{
  "dataset": "scattered letters and digits in many colours",
  "crop_scale_min": 0.8,
  "arch": "resnext",
  "batch_size": 128,
  "weight_decay": 0.2
}
Rows from block 12, named by matrix and row number. Each number is 128 + 24 x the weight over its row's rms, rounded and kept within 0 to 255. All counts start at 0. Numbers have three digits each. After the name is the row's rms in percent of the matrix's.
# convs0: reduce pointwise conv (model.blocks.12.convs.0.weight, 384x768x1x1), inputs 660-767
convs0.257 084:163132104167144132125116109117104123069127125100122126130126105120114115119100109129123108110136128090144107137150117129107132150125114139079118116110118117119097141106137104136098107140195094092127094107112143111099124118142114139123107116105157142162118102169133117148158113092112111120121101111112105117136119110145118112
convs0.258 112:118137142116115114121143101137135136176102131107120109105155147110128142153132142129125123145093122140110133079142115096121135143116176141137097154125126129143119125173166135107132152137149116113129130127146120113136173130142104123124127149108101109116101149117136113131095144124150129128111118153117140138113102132111125142
convs0.259 086:124104090078097098130130142114128123156108091166147142107089128129131137112114139093115114121143117125095119129122146127108103158118155110092125136064153116108138139098088114114107138067091096085103142100118097112112129134175089083103139143152150116179114135091116105082093103139119113122134154130122103132104129095115140123
convs0.260 099:134165149090145143107126114127115122068140118102136147139124102130138150166112141124147114152134099146140145120120142130163138123132136105150112109129103135169123135146113143116178096109101141129124137116125202147181120132135128189139136190102149121076126109113126135105107128141166134114139120152192120127139149109125136127
convs0.261 092:132180157088144132126120116139121121077131113096113127115140101112133123154116138096130101143123109137117134110125153117153127132125134117153126129130100131176128137184120127109173100122106128126132136111125174146173144127131118170155132196107126109082117116119120133094076126143164124122137111147180131134124135106099141132
convs0.262 068:126149148086093083125132064116122089148108153099144146118137177100120115106119105085139106139142134117157119113152142133144138160124151124119077144086170109136079140146096104162140127126065133120090090126128164119128136116145129143127112117096101112187123122086126123080147122121116101147131171136140103112131138117145101129
convs0.263 085:128163104139173121123106106112128128051136094063133140155129112136132129164128121135103118113113137117151116134154110113115121163117127138112090122136077143123116124115110084121134132161141115087125114150126099109137135117140133122141106136117152148097133133184102134134149123120112112095141081103117114125148154126166142132
convs0.264 087:099180109141129113125126141135131133022124119101144115158141098122141190165128131094133114119133145114179119196137145143143144161157157134121119121134132146122119124124068107152149116156027137121137104130125134136131118144158125145117114121128150146118137148141131129149172135120126105121138125134139095121136169131170136133
convs0.265 080:133130111159142107121150109106105113145132123145105133120133123119120109099131115143121117104156128101127109122166127154098133162097133137075091097103127131092133131091143127124100105142191098098143121103123123107080104131143096107095141085139135142167110110139133111130137095108077104123108119100087097121124116102135119119
convs0.266 093:148138184133132155129179114141146138173144121129150123112145177109144134141132140124152143142125102144124154120141166117126152149136182129153133135156115147145118135148135178098151146131139131117123140141120145151123147152132141132152136171138110115107129131145113138139092167164135137139101123153145159135130125143134147136
convs0.267 075:123172105141131120115138149138126138052123114077139127133106109121135131142127125107136096150146118123139096147105122127122120144146145130120130131100117119142120149108083106134128137129056107116117101099123111119155140134121113133124112127118129130142134126170129112119130108143137102108123109117135094124120140127149112132
convs0.268 091:145118111090123121146135151143132112162133119159137135109086134142144160110137155121124120123112099115116125143165164129114138183131184103099147142072147106136129126140127134082137151092158115076130143112133144131095151135199091137125136155129158120152123150096125112115085123150095121140132154154137119143121125112110114134
convs0.269 077:147181119142128095113134135127128130040132147109134120148112123113132145141118105124120105127144152116150087111112102133114114131137126124113122127118166116122125134118097095152052137130063120114120109106139065111122150121110116064104112107133139144166130111170103118137171108142105102130106161114052100126135114143137110127
convs0.270 084:135189141052126138153136116135137118074133102123119131104133088106149140169117149148122115137112105129140141101134148133128129166119162115153108119119111139173153117133160133094178119106149108110124155123145182108180154141159124158132146154126120110111126131097105111049088133129167134124105126139165128138145122117106123114
convs0.271 097:118167141161164147106143094147107118155130114084127103110138171136139107142133145119119119117121135121149193076138164117134147139127144122126106129119105127140114145169142177138193121115114143136119127120132184135107125154114122175144137142111119134083132140161129119165115153128110130117128120139168169126147135116138116136
convs0.272 084:110143160085113117114127116123128130080141175106151122118142144109142139149108126107176122123148127136145107133153137146129137179142157123148118117121198133112073110153098129156127110146097136114120109150107106119143133145151148118126092114130093105197140121088133128092142133104140123176143209146119104126138161127109131132
convs0.273 095:130094103170190107137114137109118110076132100111112134174094116127116111123111124138111137117143118122135107108133131118134136150112114118121131118102103117141096130101124112124170115130162113104124110132118176108165134105119121167125109106132205162121122129169119124141152116115141120136135107122144086133115175107159131134
convs0.274 076:109136122153184124147105122114117104081137106102128144121098091152145150146122159122124109115109097124143145118149162111151133187127159098107114072083110143143139140139122107121176103095133103086111140101139186090128101151180119185155137134102147139111147148153105117142105139121112095127147131139175130130147166117119115120
convs0.275 071:109141124132112081114127124131137096134120130134143116102150136132147131120132140040128108133117112116126126109145128143128120162159137133106129138108154136133133126142031117140154134142014124108085151116151164118113142119138108155130146129123124134151106127129129124130135114141092081145119152120147129114105141109138115122
convs0.276 083:110162133150142138103121081150131112091146162083141133117135150130134139143116138103145129128131114140154124135148136142137132165134160133129101110114161129103110134164090128142136135136068143119119130132127112107125139128149162110149128141155146151178147117182117155157143150106115115163148174148131134125131160135148136127
convs0.277 090:111191161108121149136144127151139163079150159099151130152145121150129161159141130085157147132156145121164134184168135127145138184149160158150130135141157142118095132168085126138133160153057146143130127169119115146137142131163157132104121104137130152148157144128168150141144140123129109145163163142126101157134128151130136148
convs0.278 091:110110128130118134137128143128111112152136119146139161096102118131126169140139131133102099118097087143097103166147120136108134151135159095127134094098117108114161163168130093070126111085148131087171148082135080110128147124168087095137156131104103161111107152133114103140054102151138129099131109125115129142113077109136132136
convs0.279 087:117186089147138097114122145113139122021125125064133128160129102128131151147120119118112113120119143115147089150107107131114123146108120132124122120117100132135124137103099118133111132128080132099125109131111103117141140125135107134116108125147157139127136124169117112132152103133130103105116113116119108136133155130151135120
convs0.280 089:099161167094116135132127119127143138088141168096148126109151127134126132138125126109174133127141129134133114140168132138144137175143165153135115120149199142113105115167077115145111120168084132122139122137112112125136128132152151103115109119148100120209150118102148145128123152120121105167142211129107090124129155135121139144
convs0.281 121:095132148101096129135134105147125140142099130145119122085168125126120166136134126115118109130119102130109131141125133115132124134139157143143093137140114145118115130173151143082139139145138118118143128109141121126148160120132109132133118151129094103106099159113126111148060126128153132125129115147124143137098118128109146124
convs0.282 069:097165090131108112088124100105119117139107085100145111146138129077126114104114118095088115131099192112184129127152139106125130134132127131125111148117101113118070132084096115187129153133128122145095093137140133116113102109129131128096095108095127122100108089107103121141175123141101120096114093124106097111112138137145099112
convs0.283 091:103210122123139120123130129132126139030130145096161129155125078122139151166120115127139111116142168121171108155121128134108135147149135150129107119146139132080112141113088103163075144132079132108147097135138066132132128131127133076083103106113113146155122132145120130160158123132128129130129153126073100130154115156166117121
convs0.284 067:114176110130121091109143139100122119114099113085133125129140121106136103141116108063095104120097139102143125106107126117140128123129123126113137127110141124157128111129075114179142142125050104122088126094148140110161145118106106139113117120090118103123123113133117110138148120158123090094113137112145107109095127129162111102
convs0.285 092:125097132125120114132112133140121117133130128141097120085153099110114139128114142123116103133112094132109125092150130117111135180117182137110131124129120152144113095181157097087135123152149119095128126096126134095133168141171098131153123145091101107112089141104110068132081108140140104101121122142134121111107117118074123135
convs0.286 099:113118126107115151142134122143129118120129101125140156111125112126132134106107135233108121131131115137123110148146135128132131152140129129116122114100110118122108138123220099123134125106213134128143132119130141138120122125166098132093123094130126140106141148110144135109117137140139207115152123160117140145130125128117112127
convs0.287 094:155151131119136140129131116134133135051130110079156145154156113130153160157132135102133137152127141130149119121107129123142145135133143135149107147134085134145111124138121132114128164143061152128110118136131121145155164159125135120161113188116137122081145125155133149133126112135140115092132101149145122133156139135134130139
convs0.288 113:137142136126150152140151139157178171123138127131153138152119115122137185125101139125137144090101106115117157205136142096145155161140186142127128124135117133148164137171124127106142124130129099087131156140144152077144137126170136137139162132175117154124153122140077163111130137178123116140157119153138112184152144153149162122
convs0.289 089:116106119114151123117146140140135102155118078145121130146105114144119130102108141069122134116152139118145116139175144167107126156130117132088136125087134095134119147091099114135127102111097120099144122130114124136108098105148131125110110130161204146143148129112158122147163116098142129116142131140126107131104171108139146149
convs0.290 100:146165137200117112133118113114121128128123125137136148119123123151135201139155125132094144146109107117116129149115112115126132149120169130154112129143130141108160153141120123089117122129124129119126178109131105104110167121146121104174172171120091131115123129213113132180084112164109149117096104110107150136160091123184131156
convs0.291 089:113187113057087108154123130123146124134145131114122089136131136128131159158132123148131125125138130149142111175146129148146132171130179139134110113108082132126132140130127103114131131111139127116133126122111142123143130139165103145069135118137122138106163152106147111044098131147130126114132096099154105135133137132123146124
convs0.292 101:104167111079090106119148124135134127173150145119129105125104169124146137129115123125121113128164144139160117141151119167133124161143170105118119123092108117108134153126121115152126128107101144132120130130121137143119126130155121120077136105154115142097181147080131136059127135148117123077136114137124133133130175127142143121
convs0.293 126:120249140124098107119137145131127136122115149132116102089126124136117144187141108142132134139107101149098132134112122111133134138149164141143125129152127134131117125114111120089103120128119117118125124102137122116133167140130125129100121122143091122144134147153134125119072131151146123138116122101140120113138111126127122127
convs0.294 099:131138096115140155133141079139111134145145102176130125152128132142123132122124150141111115112124141132177147137147150149116136164110123134134075143107066131103088143114160128161157146112143130099119104126118145124141124111150126146067100048140112139074141126124148120131163137121141120084135089133147146125122146137126131121
convs0.295 101:115197160092097112136141148130126119123144143133156125109153125132132148159106156138151130154118104137135111119160143124120137165119153120101136120099221124116115115139145132146112124116145106110115140103124128098135129141168093113107138114164122121254137132096130113109104139136142126174122237134107127129138157135115125115
convs0.296 095:165109161179125133136138106130139120123134169110099121114141157118151129128148117113156143142137095140096124127118121143167129114100155129166124086130138161135135149177107165085132128148096166129092153129116120146107147133122152095200145177119127128115149130201106146163080142159089133140128119136095158111140118126133135155
convs0.297 094:121165130194112127125126120119128136105141149104119119097123125136141165137142135146131126148126093136122126104108116131135111138130158118166110095104137141121149139157124126089124137105129131119104159111118115105080134142148120095189150176108135129138145141200105114182062131145092123129128131127120144113126125113113123125
convs0.298 122:113229151120099107133136147134134115117133138119130104095145104121128184186129116145134140134116109149113141181128141125148140152144175148158128128152116139123122123120097112099110110137117117105130131113152127115124152139143133124099120114149083114131137159148130129130085142155130131126146121111136122108143118129142141120
convs0.299 080:129111107104127117103130124122117123151152086147132122136152142152133145124125130100127115121133134098161142142163138184106139174115135158095123153092061127112075129097143124138150121153122128118114082121123144116152129112158128143095098092144115128047128115118112124112150117132155128079149067132142124120123160138141130131
convs0.300 069:109227114144143107111141139119115125177131096125119129126156128133133107162113123114136117119128146099131111066165107131093129147126132136082136129096149119148105142114110084145115105143115075106117142118136115099113134126152093108118143154111199131163124119124122093167132126116130122161126170128112136128114153116119115127
convs0.301 108:136192121179100130118119114115104147121117112107129135115139116140128129161127129110120129160120097136105153091118119108141114132122142123135114121096098138130120137132109118106117123112114113122121127119143117116113163127148117099173129174126160128120129156186121110184077127134104118117118103122126160128123118118115118115
convs0.302 116:131097143140184121121146121115103110134107130118079112143125153117120035108110137140145147108138201086141148000103108088123138093106067086116145125113133084129122124121127159149114135118116122116080106132098121101112128111070141124138110115093142121112084094115115104125205126106110129132118131122117150105130077110068102102
convs0.303 077:127108137113182132125130104130118112128115106116120130159136143129130110123131173140124123138094201128156129098152142109126153153124140110153104158087092123128091110132171156149134211132131140105110100136155135115140138105144119144134105133122166123090103107120102094115185109124128129121108111151118133131145134122102127094
convs0.304 104:125166166109096156134137090129154142115148136133129136115137103156114222136137101120147113145109081144122131252148139136136149149117192158120052123163124148127152138146121122088135129131129139122148144125154129144140140107165120124116137122148078141134155141155124143113100134161138126132146113125120110158135136149169144153
convs0.305 085:103100129152163131117134123146111096145134094152119114154066131121123149115111138088113126115124147112165114147184124160105122171127137091128113137089097091138115146086125126159129129070099130121152116119113119145159099110162113098123115123152195138098129134131153128146166093100161110099149100151121102130108170098141130134
convs0.306 105:110255159094088120118141125128127131121126139123139123103159135117115114166107133140134130152124118123134114074134128132122134142138146120107108131102208121103093115134129122156108140128143117115104119111113138103130146139142103110086124117143114112231136124102141112118116129127135127154119207116109133133141147130127116127
convs0.307 098:170144134151152154137131143114153143120157150114118135132149152092138149118122137135151153104130089126102143160145145134154137148107194145126142072170115171146164153159133147064149118164133122116124168143139149123114115146146157134179172164156120142092148096166099139138107141161100144169111108150133137130140143133092168145
convs0.308 103:107121129134175130118147166121137117132137089149108122142135114163117123123108124109128131125137142112134120128187140171109133161115117150080140135079153102134119153097117128139136137125105127114142133143130146127136066102144124137089126127163234147167154114136151122166154115121165142140157167130130095147106175119148140127
convs0.309 071:146097136167202119131099108111139113112113097133098102123113107110132129109112126150110116089113093124136142114139132123111155147099152144094119141119082137129122141160137104093157120141141096098110132089140141093170135115121089134140114132141133137110127072165119095121125113148125145137099120122141148119144157081075120120
convs0.310 087:105189106104117123123133139151106119143142099152140114124152129137130160159103143154099109124128125142150120164136146152128128154129158154136119148103060128106126129115148112143152131139168108122129124122113160124161147131156108158066136069126067140081141138139150120108119136142151128096117069136151115126124151123129128132
convs0.311 095:144143116077098116134127118122134138134143163104121132119126116110139127132128149109142120159166115146124098101119129135144131156135160120129110111112093141155127147153112118119114122111110119105117130137131116130108125142166140112145141177141170126118156154099129123061099118132096116104129123156141116127100153115129142130
convs0.312 110:091154138119080149125142086143159156123146131134125101134145124143130182146125109143135123139124095160126138217129147143122132158137157159119080134147124138087126145144148115110132128143148131139154129124153143127159147117160108142044131038148007147144142135143140111122101156152140135121140135090136119147124130148141146129
convs0.313 104:109240118098128118119124118125124140125129149117125110112180131103129106176115127161115103144108134126126122067136127130123127155145174154138106150153116158131121136107121131126122131147142120124101132115132132095117152143154103132077132137107131131136112135123112106118096138125132123129116138108132117127158117130120121129
convs0.314 117:127176136141114118124133164123101131126117141121116130064123110125130166156124102159119116109099092118096122163116117119151124143133165129130131119147121131127142122133109103069120110121125111116118131069110115127130161145146084133121141120112084125150122132157132122130065139176130125137121116099138114122142129116139096121
convs0.315 090:166154107147132104148147168118135135131128096202135136127164122130131184134154144119131131115116123116134100211148126161130129145143167155142135107152118139089144124113107105089117122131104122118109151134119103132090108151167137132126151131111116124113139158155121125141107118151091132135111091118109117119138115137131121133
convs0.316 098:100184117077108104115153129129143139161160142104130116132113175123138152148117121123119125122155153160166116181158122165134136162130169115132127117097118118103116152134127119153130116097103132120132133117115125133119122137158114118079124090136102150118187138087141135076126126151109126089142124122124127144131165118139140134
convs0.317 083:137131137137121128136151144134141127123132152114141136110120136145144189133139123125167123138144109134099132209128123155159122132137172112143139043136140139133168155172101143061149118122082139106113163113144150151101119140157140143155170151115111129131165126163121113142080148165098127147112123140130135118140126124132137158
convs0.318 080:156143133089134129120146084133120156143136096171121143129143154159128142130153124138133103119107136108133152178144155146141150152144160127123060097131088125134102138143149156130170117119133116127118114121126170111121095132133134192085124113121091125091132121106123135102119123112122148158149103117191123123135125134113150143
convs0.319 096:117162113140139147130130099151109127143135095150139122133093135157136165138137153131124111130125135147160147184156162157122141166099142124126083140095067128102115135117146126156161130098154131136133096112111151133155126124170119146072114062147108134085147151128145103140143134119156125105136097152148131118125175122129135151
convs0.320 091:116169113144139124123151147141141124148141149103135112125120175119134182160121117137101105121156127137155120146136113150139121164133174120141122107112096126089173160133125114133112129099120129119131162125117098126104141133150100089127184132144111152096178173148104110144109138150094128087132100130106127123137168135136139129
convs0.321 106:138111126131206115128132091139096104144130118134114136164123150126113099119131157138116124139121205128186164061138126140132150139110106108156104159109123111138103133104154151181122174122136130123109089123133138123131109087117136125143091118104190147105131110120133112131230117092139136107145138173121148113138145119130108110
convs0.322 114:109210148125102122118120138120128140117125122127133157095139087156130213168146102144114099132095114130133118253156138158151138145151168145146118135146117124124142133117118123096130138115139128117133136100142124148143144139163097135090130126111075140143154156138137127138077143161129136104145109116131111150149130130180121143
convs0.323 111:098166154109114152161158147134134154126168089136144149168114126148151197131127137119129142149137122174157131255173132167146149158147154126190126119115114126111141136116130119144144151098127144143158140149161122153160123156172121117085140061126082140131167161115145160126145116158137148103157110144121101154143154154178143150
convs0.324 120:122236138119113105124138138110110119130119139108117110092147119122139121189114110145128129139105117144121146112133116121144143152138164135137123131127111132122083125113110120106103126122124116110129097101132121103122156144129107125100084121143117112135139153136127097117095144133129132133127124109135125116133112132109132118
convs0.325 099:133227106101110102146121136121135127121127130136152130123199110133121149162139133174115124124109135130116114150126127131134116144147164167145111089178130157122127119112128117095112116167139120119114120129115110119086119133150131132090112119111126128129122144144129127140104133139106120126122116116140096123154105127131129117
convs0.326 081:140092106143164104135133106124115094154130087142103120128132131140120090119121136125098116117122171107141136090151156151100124140096119151122094112082085123129081138122151117151170114150130089098096083118121156114153109091120101143118086079120179142116115125137132099130170111104153128130122092128145134126134156089119122127
convs0.327 081:117113124100150115129124165124128111167126082132130137119095114143117122111111138115124134117117099123113090110174130138097127144124127096069154117079149105142160130108125099106092129091124117095125161110151078133123101124147100088111149159177196136191138126127159108132119109114125111166149156130109099142107148123124130124
convs0.328 080:109131128113166135134130151127135123150137093148132132151127106128136139129106162126136121125116116148133117107161141151088147166124162119053139103066142135139151113128139074096106111127137103113137147113151104116102081130171099096113143157160181124170135107097141115136140113115113135137147166145102120132108146109103138134
convs0.329 105:107207133079075137096128112144135147092135141109123149102154094118127175168127099118139104147125083151119102202129125143150134143142153152115095133135144132124130122143112104101079105136127123119114138119161093141126139102161120096109140147144119132173136145120135137107078136145115117123135153128108109124120151127148129130
convs0.330 084:115195096146154115135130128120127128129135112133124119125192097103112131144104129182111106132120124130127115116130127129119125152137156169157112079155110158127144117092147109119148099162145113134103123115118157085106116128168088152117135109089126127086098133148120109153097116120125118114097105114150082118126142091106123126
convs0.331 097:120121124103141118111178180129132118195154086120136119139123183149133141122095141078134121110137136126156140170191135165127136163123167129099162130076126127085102137125095107143121078105086137124140099112105106118131127140149124101106101075147122146120159134106119119111143131151149136109142134124097101146122165141136147126
convs0.332 119:113208127112080112150135166138154125128128126125144144088135100140109184180139095143126121130124090151098124233115123134147126135157144153147116116151118126118162126113113112068104114125119116119129150110165105143118146132144122127083150098165078125153142164135130122124053131154122149126139109115137110132139140142149144109
convs0.333 106:105218146179107124129125110121116125111120141116124116110134139142121145157147103144106149146121113135135137080118102119126122122116136129154104133102164103091125132135124134125125134117134126121118140119128130109109157122137112111142146142119122131162127151169123118182086132127134138128118144127113169121135117128130108137
convs0.334 091:103122104206185125137109092137110115106138106117103143165132111155122149117121143131111138121132137125149128152180146154133144156089145114144087112100089134111147159110135136138170125109116125133123139136128144129134121117164123132176150140107151156050173156197132137207145132108136133085128082153133141130141193143120140126
convs0.335 092:107216129060093108125126110144132130116140176104115101119130148132146107137115140155128117139167132130135103075143132141122137160146168131119112125118102122121123129122137116145121149113124121113113134128131134114119117127156117135077151133148134128114157143110140110078122129129120113115119121128144136126124155128123149124
convs0.336 082:112116089129122119125111127132125128130126091128152141143229112120135157123130140129093113116099144134153115141165139148124127185131170200148102108166090159125097125098126111140155108205104119137121104154144148106124084132194115151102109120110163125055116130129120132141123101102128116104138087131153078130139155097136154125
convs0.337 108:116173129119087109151113140120117127122131133125141133094119105137112158160134083148146121128120079163089109205106121134151123137146149128135076113160122127115170118103110116052104118115121134126135153077141112142123151127141109126107147096133093126156121149147150126120041144154133151145123096107133105133137124133143123123
convs0.338 115:160144185136134151135144139133178136133131183126108120123155150115138154116164130130175151162156097145102131188129158122157137161125191144131142106164128157162140141175118168075157117160116130125132152142131148146126127140142166135178134157152099126130140117150126163121105157175106141170147137144143123128130131143116168181
convs0.339 094:127125108078094117134115141132126151125142156081135137131149106112146130136145153094145113150140099153118128116124137125140138167126163136119123113104100159152131134155104118094108121125102135107104131126140116129113124129156130097165136188137171130125146154108133131074099125129102113102129124163128121136113132109118139135
convs0.340 098:104068092129138123101123120124143122150150071144133140134146117133132144115111150103124119125121119126150126153177148156105137169118155146053111139094115123130124127096124105125131110136129113104149122121112099125106082118178109103132128153177185136136141129114147135135132113104127108097167116142110097122101173124124152134
convs0.341 083:125101109103150115103140107121122115137122083165124116137145120144116103115121133083115136128129165105153125104179160157090125145108135161098103129079106117147081129088108127160152118129111108122136083129121136127143086105141125149111092120159217124130133130121148124130171104088151126107146093124133120131107150120136137128
convs0.342 074:156119119105135122119122097136116130116144090176137131121149141158158153137145125129108135127097135092159173175157142153132135153120155126115080087121085128142112131132164149136173127139136088098120121112117182095118099139140146182090121095126096133084128131128131122118120148138130137118121097137168146107137154135115124148
convs0.343 082:121131110074140136121157135131113114159129097157139116133122173139135129112120153096111111122107128126171138156161133155131136139107125152131129131089083133105087163126136130149156129129108112116138083131121140120149120141129127140057085054116108132105155121090149133109141140129144121105137092135146109143109145121143124135
convs0.344 095:137112123134169152123137084120111117148127098157109100141154140141127109113124145143120117110129186105179131076153156146107133147118121163131098150102106120132064132108171126180139163151142122090104070115119152119139116080132123145125070100117174119098122117121130102137204100098149126102147113148133135127127134117116118117
convs0.345 081:115118118174191112130129154113123116149128111138106113148131114152117133112096134141121123121154114117145131139159137156110118155095131141105142089099103139145129159110123117134170111142105108111119116098097178093158120108149091152134122106128163158071139126172124099162143118138161124127124094118140104130113206088142124121
convs0.346 088:102127097094119115118117105141115144136122125110136138151235114115130175135130145134109103118116146118157124141170133139140130175139168206143107108186095171121111135115120114148145125233120136139113116141139143108111106131172110128096127121119138117076126133111097136109132125114109100110128112144131099123129149114123145127
convs0.347 104:095173133118126142144131160144148132128166102129146139146122099162149222155129147118132118134119123155144130255167145151138124166148163150143144153124123104129172127121120137128137185108116152119156167126163127141134155136174111135089165086132105141149165163125133128146125123148129128112149122134130088146126140150160138125
convs0.348 106:123151121088102118115116138115131119123135113088142138115137102115133122144103140099131111153114072151115117115142131134137123143123132119102122120083155139135122133129109097091079103112124119108142133115135084112130136126158115062140120175156173122192135141111145126120086129129122117142136165148109115135103135120118126111
convs0.349 100:096180117119150122126107125123129142127130116115135117137255114122134151144121151160127111124110126137135129132156133121147121168136161207146110123200110193126138133116126114131134145227142121135118139111136129107108118149161092138103140102099125137083125158125111119124121122128108124123119123128116081110132143119109140126
convs0.350 091:127185117107102115142119128130144109097120104171137132114113110134128128161125121176114142118105110127132098122141123142114130142122136122112118141096158113090125129122162101112100120101167126106117134132124109121141145122132126116057145087153106124190120144114138101131099137122165140152120158117093127108136152148129140098
convs0.351 102:122132118108107130115128138125131135107132094104129133122141087126130131149109133101131108137121082143119139134140124138130132146111139131098124130102138155144131117129117097081098099122129119101148136116132081107122132115155127080144129188156177127172126150122137127124095125124117108107135149144116128147107141119125128122
convs0.352 096:115147130096130125112192147116128116211147112100136121133109216130138124127132120104143108129137140125159163153161134141132155135131149118121144124099095131133093129137116159155146090105110122133137097137140161138114119139114140161112098094110098118093162130091124136096154137161106151124123099119148136130139133124134138147
convs0.353 099:157144148144125147136122133141169149116119139145122100138139113155131214129152128130123157120125100114108120200139149120102155159136175149140137132146119138130176177167128136090139143137124140111140171118148141110155159135159118131145173143204069177127147125173092140129108124160141139136150125121128132160132115146162176171
convs0.354 093:146149154129138154129124108140140134114165134110133153140139134154128200141148118113165140148131104138124124227143147150131148147119175150147114129150114154124176168168120137079129140128128163142141166118151119154164158115157127100138159156156104166112144128141116142133103141157147140123141109150108146151143144145176163185
convs0.355 082:103125151113117113136128092142101120106124117115120111145126120146151140122130134116114132123121148135169126133171132140112160152120143107184077135117107128121164131098132138167116138110119134126132181134143086132195118127168133079118170125144125139087154135093134116116156114128195137093132115165082111130127157116133119134
convs0.356 091:124172122104108133127136054160169135100132139115116092110153108124126197161120113153133125123107104141120149169130130100119129172135184156130038111170130149117136132157139120109144116147154095114120146133153147073139138108171121128086147120186088130135131129143110107112092130150130111132143134110135130122133152139130166127
convs0.357 095:109128111087119103114130161123137104144133096143151139115125105135140155134108157135122117133111086159119100135167125142113119163118139121072128141100155114130160116120147102104080115107154123107119158116129075134110116131178108090106164156179177128202124136091149117114109122119133129142151168158102105120111154128121143122
convs0.358 094:160158103103128102150110150130139149124145096180158142136201119135135177142146137140132105113096136136133121208149124148130120158167164170144133109181102166111118130111118118111129131169131116131114122137110123125100102149164134154082128107115117130091132145116118122131115134138092111126122108127131081120149127134134148123
convs0.359 086:133229122092102123120129101143124126143138121115137128128142139146150121191132129145109115133110138128164143089172160129117140183122182146114109132085108129126101112098141137153153136126164117113118110109125130117141129129164120119106105135154138124106139136122128100120119140142137126113131112139146139123144163142114139132
convs0.360 077:113184105136147082119131152143115105166150106169131091121156136139127160159105150113116088139128132111132114132148148143110124177112170163105133111095080145132136109090133114141150118162120091110128133093115132080158128141186092139098158084130118101063130154156125100145097109144148129103126088125150102096123172095111132130
convs0.361 095:129165134145118125133130149119128130127124130124127122092124094096127126149115109140144122086105103121088122119096113099135127154144187130131122125145110124115085127119104097080119111139128096118107086112134115097140169134140109127139102104131078121146109114171132138110057142189131102157135112089134088123135115134140115097
convs0.362 082:111119114073127135149132098143126130147128116119130122151060129118124162126098147143096146114116143139154128158129142148113135150124137091136081144104087096125117124127162145153136187062146152115141100119152136117154130119173108136083114098158127133066130139111115111096153100130159131082147072143144127118131138118137147100
convs0.363 099:175146157164127127142119132128146131113123134163122133108081115153136192142162122141122140114119102106119106185137138143122147158128185123135134138139131116128171149149129139082118149093132150118145180107131103128140172126164119106141162162167093157134147135196102128157081116156143143136111108119114128130147106127148137158
convs0.364 087:136121116162126136153142147123111129130141132103118133126110137138142188128148130132163122128150122143122138205142125151179125118127153125164116074115105136111180145155113121098129124118123135124131168131137095151099125147139126093150162144111119122091166159173134137155088149152090138119130093137105148132124134128115144150
convs0.365 114:110196144107073131128127164137148126115150124126132129101139104147119208162148106123132119124117091160117117255143130144142145152139158165147124123167120130118149125125114108089109115137116126111151135122163119131139148129157133122091122110143069145143142164148140139125071129163137129101153106116114110130131146134169127137
convs0.366 138:120216125119080110128126146124121129119108130110121126069139110129123134172122094143123132132109087128077121124071111118143106110147130132134121117141126137110127124112108114059089118126114129115115139103145118111130164133111122122103124112142098118152136149143129112131046149141137134127115115106142113119122114141109119116
convs0.367 081:110137153102142113129132090128108118099114121108134134154116130131138124126115131107115134125113144127182122122168128136131159157127154094169088138109088137108162136096142156153109154109120131122109144126121108134193117127157140097108162116135145144089145138102115105116175116122193141082146100168099099127135157133120137121
convs0.368 127:137236145118122113114135149125124130126125154128118110089131128134131133179129122144129116134119120132108125115120132104126132152142170143130129146153130128129092131118118137078118127123137127114122109103124124109133170151136110132098105131140098126148127131160140117113077142155130127149109130106146115113139127129114125132
convs0.369 100:125122118108162105126132141110137116144112079138126123130123113160117100119116123101129146122126152122128134086188128147090138126137107129074145128083144100138144134117119098135124130130144082115137142153136135131119077106126130133095136164139235146184133104107158120153136134087153143177150160113127105138104141125138141127
convs0.370 127:128255148105095110117126137131119125116116137119125113078150133125129136189134104154131129138123102128105128119118123122134130142148148138129113126140137126130093120127114123116109120120127118106114104105129134099128156146129108130083107133150107127159146138133136112119087128139136128138115140114146122123131123124125122134
convs0.371 106:138192140093077129113137108139136135121150145108111138088149115124125182171128103116157114140132087134113117207139123134147140132132176169126083104166121153130088131147109114079099102133115118115134102115143109138134145128141126108102094129136111130147141146138136120107063141160124123128146119120118123136129132132139126133
convs0.372 097:094182095130140122121111157138137131128143098124158119127255114127134170143111146151112102140104129135124127147155139132136122175150160200138139104187116172111159146098132109116126131214141127123124157119131134104109110146173090127106151104112123134125131138126119132133094127137114124130140128119118089120142144120110146118
convs0.373 095:110165154143091126104126125124142125101151136099144131112183138118129149146131117121145129155118087132117116133138126133143124145119145152129114079152172168117093130169116124088104115169123126113123121135143101118095128130138125091139105166154153138174126128165121119149077127133098120158132168119112131131122135129136142123
convs0.374 101:159166099137133103148113141124136134131132117197141135128196114111126147129146158125121111128114137126141105155129123124126129148158153179145121119192117171106135120103118118127110148182108123129091145136120111114072109155167128139112141132103122118093115146155106133145113113130103106120106119118113100129143123136121129114
convs0.375 102:120218153102091118128132136136120125119126129123140131104158130123128127174126138136144127142124108139131123119141127131112143153121139128098127124100212122099103115132128133151106117135135128122122135109126124119124137130150111118083136117155109119254138136095129104106103132126138124164117227129102139128134135139123132126
convs0.376 081:101143097151153096128136161141097089158144085101118109125142121117146139138110149138102091111132115142143093120139108158110123170104155133122138126095073123128151139090145096121123130116121109118121146098122104119159124143184079076132161141154165139073137133136124090135108119142175118073145098161103106128111170102132125112
convs0.377 102:107235112119109109147115093117141143102120138132133132106144088139118171172137097182129123120119118138124117154131121122140127150161160151151056101162128138117133131113132128100121124133147116126122128119115111116122132129147120126095139113121110135143119143154131125135087123142128123139122118097142101116145128125134146124
convs0.378 102:098092105142139124114135135144128116151148081130132125141120119142121151116102140095131106107145129110146124185179144165117122181117145141094126132096098109134116137093120118142156097109100120112141108108098141130153110119188104141113118127165175157096150131142148128150133132126145114098147087135134104131113180116151138121
convs0.379 102:146121117105120133124136143112125130128135093091149147127133091128139136137117162081136101147131099147124140118142145130131141167118163128108133116095118168155118126137094113093102111116111123100128117118124090123116129135170125082163133190151197132154144145124130130124092111130112122109149143173111130136111142110118138128